config = dict(
    model='spectrogram VQ-VAE',
    train_examples=52083,
    input='log_mel',
    bottleneck='vq',
    encoder_norm='batchnorm',
    encoder_kernel_size=3,
    encoder_stem='single',
    decoder_widths=[32, 64, 96, 128],
    optimizer='soap',
    eps=1e-08,
    precondition_frequency=20,
    merge_dims=True,
    adamw_lr_other_params=0.00073,
    grad_clip=0.5,
    batch_size=64,
)
Rows from block 2 of the decoder, named by matrix and row number. Each number is 128 + 24 x the weight over its row's rms, rounded and kept within 0 to 255. All counts start at 0. Numbers have three digits each. After the name is the row's rms in percent of the matrix's.
# conv: 3x3 conv (decoder.decb.0.0.conv.weight, 96x96x3x3), inputs 56-63, a 3x3 kernel for each
conv.0 090:140136131123116121145116175188121147123154159101083131126155146153112148140131114107151111153124129157136123147112154161129129151107118130121167162101172142123100119142137129131122164117106108142142148145074142142121
conv.1 088:087151137118145108142130142120128102130101119161103141123117094103104180134121131119108092177140155109138150130103110161130097116103134128148116149156127114138113162111130127129133097127130100136096116106181094164157
conv.2 106:161102154065140177154151108174105142129119149111139134144145161163142122127130104121095115128151105130148105108144146100144128156093132143143121120141144149152149119099113128128128145151149125123190176127100106146113
conv.3 089:122106118137104151105116161120127152121121173109094125113143126148115142147111141173122093140160164129099181146114147144145103112120155121091105134108126132153132141132118160117130161084105138077132110117144115155117
conv.4 092:135134136102152158157115139090121141116109191114143130128141135114097098159111094165091135134140120109129172136132163112134126121127172140153083114143112131098146131150142126136132140142088091165136150148099119078153
conv.5 091:116107100104095131153140157143125132111197086125069109123151103135159149138084144166146115171140124116129162135089110111134110112185113086107111150119142126120113146109113110142150123124110157130145100112167143123105
conv.6 092:122163123111140095086135169174109133111096155130129121160180091142117120129090163138159121123147132126113167122094124149126081144148168135097068134137177142146106092136112108100174154069144119133130116162152171149057
conv.7 116:164119162119128139134102129154098176108148124104131104138134121117144147150177147149091110108119131106136122126103132103084121165113149161094176164105135077068118157158186118108118158099101137135140125135105157156146
conv.8 095:135153118110139129110118135101109149162114103136167128116129102086138105141106127086129120132134133133128140089158117124123147124115100119119091116098132150137111108122136142092096107102122134147153103144126119126091
conv.9 099:097141125105124129182137166130106135128144136145094148150141147133117087150132094076111170149088172139181079167098098139162113116175142129106121148104122115096098123129118160148131100092122111119137159163107115159111
conv.10 109:154178182146099104113150135181161109134123160128109135129125150107145120141134132129139145114112129084122111093122147155124110145149114124141129132106111088128124166132108153108146103137125121172096129147136158102153
conv.11 102:140088096146141136124134127155162136131155097058130129136127141137138142163137106149116108103151161141139108130142123092136150130134156149136128112116179122127138120134148160119092138144134128120135111093121121158125
conv.12 102:152137177125142090051180083155140157122132146125148105138134136121146153144125159135109127130088108134089165151100133100143139063171051155116110107130152090137095135088131107112144102140119138108114116187144121130126
conv.13 097:114123142120176072110139153117141154115128117166131129152106193119098133173114128154165125169153117089101164111101095123131132125141119088161146117133109130129132136105129111170132140130076129121148127159136169142112
conv.14 099:131108153123143132115128117122082161157159127161159181136124108134145088150173147161105135127137119143134145070153105081148114170067137128178126140143118147126144124083133108115157096148108123135128150101083135151128
conv.15 088:114134146092133148102063116139150117135137118087151135130135117125189154118143124120098151141123135128133116150119102167144111081132142156110143097163127114096129110095114148138147134123129116128133133153165132143132
conv.16 086:162129149133103114137092063125115108152124115122087174083137125115072070147146161120121140127107138098134181117144100118133113072163092178144115104132133135176144144137146114113160125134115115173149127127124133136164
conv.17 106:111130121159123126142152199140104136156127121117119123131132106112146159115073164138133159133116126132150159154160120118168148135101137119157154081163112113149156148101105107131119118147115161133141150090171105159127
conv.18 097:113115146180115169104134088173133115143161112043121132148088095137119157138100115114131094117148100132146128109155176107113149142109132133154093137113133139136114144108138151132108116158120099146111152140112186116143
conv.19 108:083140149126090154108117132118125109142132130136097130125100152128127108082108162120124095112157145158115154105097145117149130117109121153166127155122125116079155131128142123122146134138113114127092183141138124122155
conv.20 128:098087120145090156139101128136141104148135117114163144100170103152081107129086147152128116094133112119119120112111112147123157170161137138148122122150124135101084129161140095169122135079165155158156127146148139143122
conv.21 095:184127132165127131149122119113121129130113138148098110165067133091124162137119118070173104128140137083147147145128156123156163093129160116136131156103124142121079173183111129121151122123114150099145167152123154169134
conv.22 092:116154131121158118098111097130131111141109145154126135106143152126121165118064124135113128127121137075182133150094068123142147129128108128127105156121103120172140146098126092138156156138129119147128120117115148150122
conv.23 101:130119106109085129155158109125093117131101092094138179135123139122150136078159064123152113151101093078125109073132096118118138075142108126138127116122131132104101129123111137150128101133146136120164102175148120143117
conv.24 090:118116147136134091152107144127126156101096112105098106157098150125150116141144161122171100114115160122082130118109147160153132145136127150173115123125145105089162120146161116146128117126125146139162140165108150130112
conv.25 103:130125091120127173164140161107125120128121107139146125140114119136118130132140158157154169130127146122117149123113101144164142146143111128109136111175176169128132119117144133117109126123092134101142160097101073162101
conv.26 086:140149142099126128154159108089169123129166129123122102128178077120131118104127127179136130155133088117144151134140135165117146138116137131085087109151113184139129148151079133109178106103152146101136123114117108143132
conv.27 110:137151103125164124118145134190124147137124154133098111109102137127186113126119159129135173138151095167115120116095114177113143111142118101116114144129099091093092129124097129137105139088159127158108116134188159085141
conv.28 094:142123120121141107173132106159110155138132095123117077143093094100109105122121157178093127147127132102143098140130114117120112080154113105108116142116110138130149134149127127119115143092105099126101146143112142075145
conv.29 109:133127151144149102119134111148154123136173135119109108150190129115130125109136136142156177132145050127137144105147157110093144080123142167100111138153111117102124120135193121129137094143149137118107123130126126121133
conv.30 101:099143158145118105119147121160122130118136075138123107124103078121123142143140136161126156152123152120149133146148156135131124153140120170124132106149162138105142193121134156135123111122086139076165135120133103147146
conv.31 098:088125136142093122197109163135084107145133121165111104138137092100126124126161142131161160161162143134134126186153125164146139161133102109130122115120168149113132132107129132126106111143137129116114131096126137132124
conv.32 095:106088066108122180140110161151113126139133150111126146142142151120152131126112112177098116135159095108154114146136141145136129150145134126161144119143110134086073140116135102100156170156086129122151063140145121097105
conv.33 104:150139137100187136130137099118108168129156130137135125192104122129112110138141113135142133145093142153138106148133134118119143128121088093156130138118119079201138108158079136110124107164137138124133168115161086099165
conv.34 118:122146147133121123123177181165129149136141152131133127145143130160141138176112090111144137105169115158117111131099140098124114151092142148123140165104113085126124152125099135115103139134089158148145162123127171159097
conv.35 098:135129154163086122131141162155102205098099190106196143129123153116122131080118140121110144127115139113132080140164113161077157139092158126146133134103122147100135100153134101117132132153121141154126142117134136095189
conv.36 096:131151144119091146114096091124128145147135161084165120108133122139120116144122123134098142130107142130122155135126142170126159104148103161096163073115092126106117134134141137088150114171128100083108138170149100139088
conv.37 103:160134108160120110163188124164142091071144111161093147108126105167136137149114092166177168139128119099109163101149121165158128151116174119136114116124093141131089145123133145087083095140087145116172143122110127111130
conv.38 090:165130091103151149092113151122101141103113138139126140129145082134126136129111092129120126161139064117153115097101103162161107176104155149105149109123109086175163094113094131128145169140093140091104117117111186130088
conv.39 100:144128111123119112095123124125156128111133125091134094126097158131135154114131143139110096139138112147082137107115166088106100111137166131160133134123146158123157115110108137090091141129160117135122097132115148160143
conv.40 112:127164136150107100137139153126166130102115163159146119167130105135140136148146137190091111119124089132181103138087104116152104146131109134106135150122140124146163163140122105135141105128107116137080133116119126100113
conv.41 089:161111141166087103134120109105099135148086194183114129141109128134135121117149154107161130132115110168095139138138140149121162096127143125136131158141165125143110165132130155145100144110145164128144111141121098124096
conv.42 107:136114159145096177131113151115088132160117123080129125146144137142156173115114139114136122128151135132139109140166171149139153095173112085151124104103125130105118180074142127131135130120101113169157139108130163118125
conv.43 091:130117166091107138093152086169091129124112140133083132115149159113145117135090177120106123115150160119133118143125137118113159123145135151118164115157170114123149154131126147117112144140113144120150112169130166093106
conv.44 107:176177088162126119101134087156111147170150123146143131121113136150132120146123127126134137155152077115131156144139139092098151117083125073131127141150099161123163165177127102112132127088155177128155176156125085127141
conv.45 096:128161135099129104123110138141104098143134121158083132128132097167121115117160109118175107089113160126108134166070137144151105166115111132092107122106094146140102096140111138162137125119152109109134092098104119116125
conv.46 101:127112132156121114085086166130084080118068130140164161100115174159158114127161085101093081081106165144121114164172105144096116118126166133139142143106108141115097088130118135119138154127142135098072128117124119170149
conv.47 100:143100109105134158115114113109131074146090132099097184122151151105138132172145128148111142134144107158176146135114140114161147121093170120120089172098119130157142145101126131107153157149127108148117120147114083113112
conv.48 105:106129144126122136118124168146089118135117136128145119118106111155104150052081122139136143169140138111148091159110141143139132075070113144157117091144162123150094163153148080170106096118094087113145145115121127131114
conv.49 101:131152102125134142146144066141127145117139114137093117152129103143140127132140165143110092125140144064128125126134112179116110091116112117114134119158111160088184115115137176122093134099158144138109147131119161103158
conv.50 080:144123088099145149117121094143090125129129147103116128058158127160109109138120131127159098187144110154125140137120160168151139169141136141157120149148116144156135119102139134126108118128124160075119131125153105164151
conv.51 098:149129091139126120132113149139162135102100124089093126128167077123113117107104099167133150103155072147118129106123092163122162128146143150124167114152108141112070108144136105103154143142125170127114138154128145149148
conv.52 109:125193116132115129098161149161119102131152117126101104071144106132129150071142128215099101090164155117110099150152111145088143089119085167182117113097079149123144115131151097130174107142128118098135134154100160143124
conv.53 092:156129116155169108127102128142131139155144124115104153164109127142164070115158119089103075095095158154118149152144132134087186137130109134121173130118171173131140134119133133129139107134170159127095132150166145115165
conv.54 110:103125142144100142136107115108119134163156142134123162133081093139141140123174138125134114129141126153116137108130150165154181091128127139185116152105164119098143127088128114139115098170104148154136103120130132149154
conv.55 102:105079138111118144103106117124109070135111120141117165110103129126120138137120147137151101141192091116078113116136094184146126137090149140146143132115117108123104091138139119148134155113118153128146134148115150128101
conv.56 099:123151142111133110144150152112101145120185146106144122120117145114110153119103109172163129140161126143111133117136121098144116118122129152126081117127121132113099119146123156142086175142082130097139158134079154127100
conv.57 097:118131124092163116130104138106150129111155135144084103109132141164150085145160105153111083119112113126170108082085182118156137171145149145152103112132096124133109082107152139158110127131175132126118121132146103119147
conv.58 094:109113122143145168138171125100166167121144150076130087095126142141117139137165151121126148158116102124152138168115152186123108099109130151124135114118111112168144121096149160117099126141141163099125134141124145142131
conv.59 099:180093099125149158130136126111097131143123113145145115147136130115089132134109136170095123136135140155140148108141177158134147105161103084100169144144142147143155096116185145142114147170131119121177136150119083130120
conv.60 131:113119108112109118122077168115115110124123149137135135105164160137136111161121094126129154111123144139140112093134118130162178114139126148081116084120137112201083123102129112123123116140081151153175142148152126123095
conv.61 085:084106111112102148148124127133144151123124138139134093161149127141130092157130126165131114087124120120135114164130109135142076138141143123116119127127108159141180139124116109140121143145112142142149108141131124146163
conv.62 094:110132122133170092124080099126122146155103103102098149130123138127151158115111166111085124132139100120097118128128094119109143140134094151103134084166157148141152138106127132093105108146116132133125179150119123135165
conv.63 095:107129112139111119094099094093127129088125099137173155107128164124121157132141114100133134148131127124117163146142143127120106084140133182135079155128121124126171147130094123096143110130123131132165160143117100131166
conv.64 116:113094192154127111159158113114125120125121102127109109139137156124090111126139142159049131098126161126107093115131126125113178133141138144092124075103169124152106090158111149126115136143154206123163121150109111139110
conv.65 104:129115107104122110117165146164113140148122148163114117185105127116120129132128127125159135146106119122101151161128096177146085098155147137103117111135133164183134088169118159081137144119152148162090113146122131118168
conv.66 091:161112091148141127137099131111147097102122121189154126108130126136097145130126129102106128116163140154143104100114114097152135160119153115128136063102135136139101136105157134144094117106106141139120133106132141102143
conv.67 085:112118131164130140084159146130104171120130119131109138110099115155110134128107133165129128114148099130119098146150118110144137128126134143147109139112137121117130083156121147128098137100134135115097145123105147097187
conv.68 097:145155099155123133139109112112102101149109113108164146138126126135123129110128128137133108132131167108131131128125153108149164137119174129143110107094069091103141156121107134133108140120094139120133181140081129146132
conv.69 096:179139127157142160136108145111117179123109144145127128116123147110137105048138151112119145086123166127136097102125158171121132141155210128093134132124140114144123113128132133108098189051133135106153161122070166104133
conv.70 110:158144117155142103148157150133124104133166158170102202140116153099141147133179128143055086149103126146146144113137132135137172144126110133130162119133091128081097103086157159101095120113099098109150102117127135149161
conv.71 098:131155084116123106130138108139129109132123127105103138133146091126140136089110148112133114129113140095149135140153146128151135122097149099147125121116137081044142131110168103133168116133112165118087170111125079101154
conv.72 119:123142108137154164141127127148119114148124153116108147121126123123125100136122123133142167136168120140136099101145162173183125135148114167129119118123136083147123116079100148107122151107142122111143118105137120156124
conv.73 096:109181112132102082121107158139104153152140143098144112128116139083130144117129114127128123132155108125126141142109110158111115112133114106152167147126153129088123137107114125159148136120086114129104121084146141112163
conv.74 097:109174147151109116153075135167063126111176132100100138107119087173137132147119146118145119097168151117122148106111117088113137104120165141130097132127126145118112135134125141158117124156105137115095125125114141123149
conv.75 100:129167111108137154162118101162168110103153130104102135126133137104106103112119093101131146122150110121126151133066136143176154141149136121123107125093151162142154111147156159154140130097135112119144114121159191105109
conv.76 093:105161129125106117124089130103148177085150121110108130163143128148132134115135140116140127086100134116142125107113132145139179144139125132144071107151132087122198109128120117127117152149147125114090126141092122095151
conv.77 113:159120122152132163137145144131136126108111126132151161136093152147135136135128129128147150142130143153093139155100123121154117150115156150094124129103159123107084118107125160072107058126167144134139144119135105128114
conv.78 115:133115142113100161154145160113076138116128103132083163152113148162133111120126104134136080141112118153141106108101101122125153167111128124144091128057113129088136164140134164140074121113084115103178146111169095109108
conv.79 105:109135133111147099112127163142138145125119116103120134140113090101114203113117132177127162116105083137110118152095100111174114131139164122078157164128114151107115137147134130138136157139093146121111121096153127143143
conv.80 081:165160161104131098106104093110136183131188094154116129139132077072117156133106164160121115116117132100115121112127128104130145150114102123121151121146137142144111166113153111168115087131114141181120133129141145133169
conv.81 095:131161117102121138120115105150111134127110097084132106154109167136120132116141142123113110112125105101140106146133122113137154132112100125152147161179130130088121121133089124152123160088120127148096100107161138151154
conv.82 093:164128163127155147075126161123154109120140116097149133131116115138119123076144126102116183114122147129142114121137117141186138128126129122147163106117066128117131114132102106099141114148189121126148105156139148117132
conv.83 110:161140127130130167114104082133114117113172111124174116134097120188113110115157174087136127159107068108167135151125125104124124163109126152098142132134080145105136131106117069146152156129123159133106135133109150133115
conv.84 111:099123160098153133113123099156175165098140149152138144167096085097120132120133118146149161132150169122162117117126146096121108111118176135171128128096139125106171097073133148128114180168108126105100159122118130144146
conv.85 095:190124089071116135125131189110150124145120107122169135136133123109117089108068084107119122143143128123117084112125095153122136109153141163156156110096089095176111169099085125110121077130148148143123147115117154169167
conv.86 104:155148072157123115117136119155118159129075137130141129132116145089132138136163123146165106144139117137157133111151119169127120135136127139123094149101140168135131153124077131143107106114140090119095078092106113123142
conv.87 100:105140114150124148122139134160117156137146154105116147177133132113092120132141118131149139162139113164118086129098146100124127122096134118129110095133097077102116120126119166131137119081126126134156121130122116173158
conv.88 096:141098132151129130105156175144111135110097151057126141140116087148135132126126125142145141116144103128122124131108135164133155144129151105140118128120101156158122109102142147137115137178157079075151129146114141148112
conv.89 084:121129119110102097080129143125155157085097142098153151131147080121143115090080133113127147169117114164140081077169173163115160169112151138154137096120132113125138083104158105132176065105152142114112129138157143157166
conv.90 097:098121159149134146106122098100131115130137136106204087156134143085130151060085099145092151116110114049112119091087143160114121118124111173100144140117122123140152136098185144093115110151095106112133109112128119148066
conv.91 092:184129106115130157099171134141161107121121108139178132085129108167128118187138169126136141100137135170079100129106122151129143114097143183114157136054142114114111120128128112124113153118119160141157193127121169156121
conv.92 098:114071110138136178117124143143114147103123124178118124142104085099124142135136138165092128142109129109156138120153172082109104146112124116087119162150138096153133097125163078151152146142131098163128111147100153146140
conv.93 106:144135088120134144130094100125128126145127116146093179182106119159125108135137102126161119143129109133165134132134151169165104157136140129099113119123068160135128150106088124098130114109090095185120080111149091119135
conv.94 106:110170176143104125101119101095135091123133133130101125117131086112162158110111081120170116121111122160137127103164132120149099108138074147152128131130123126120162166139130122164102098113128153122177102128103133141121
conv.95 102:082147055170092110131114155118151146139122105129152110131135162162122115134106113060097125168126128177183131101173164143142125161125118121123121103165128088115150151126087101145147161105100102184166138153140124155141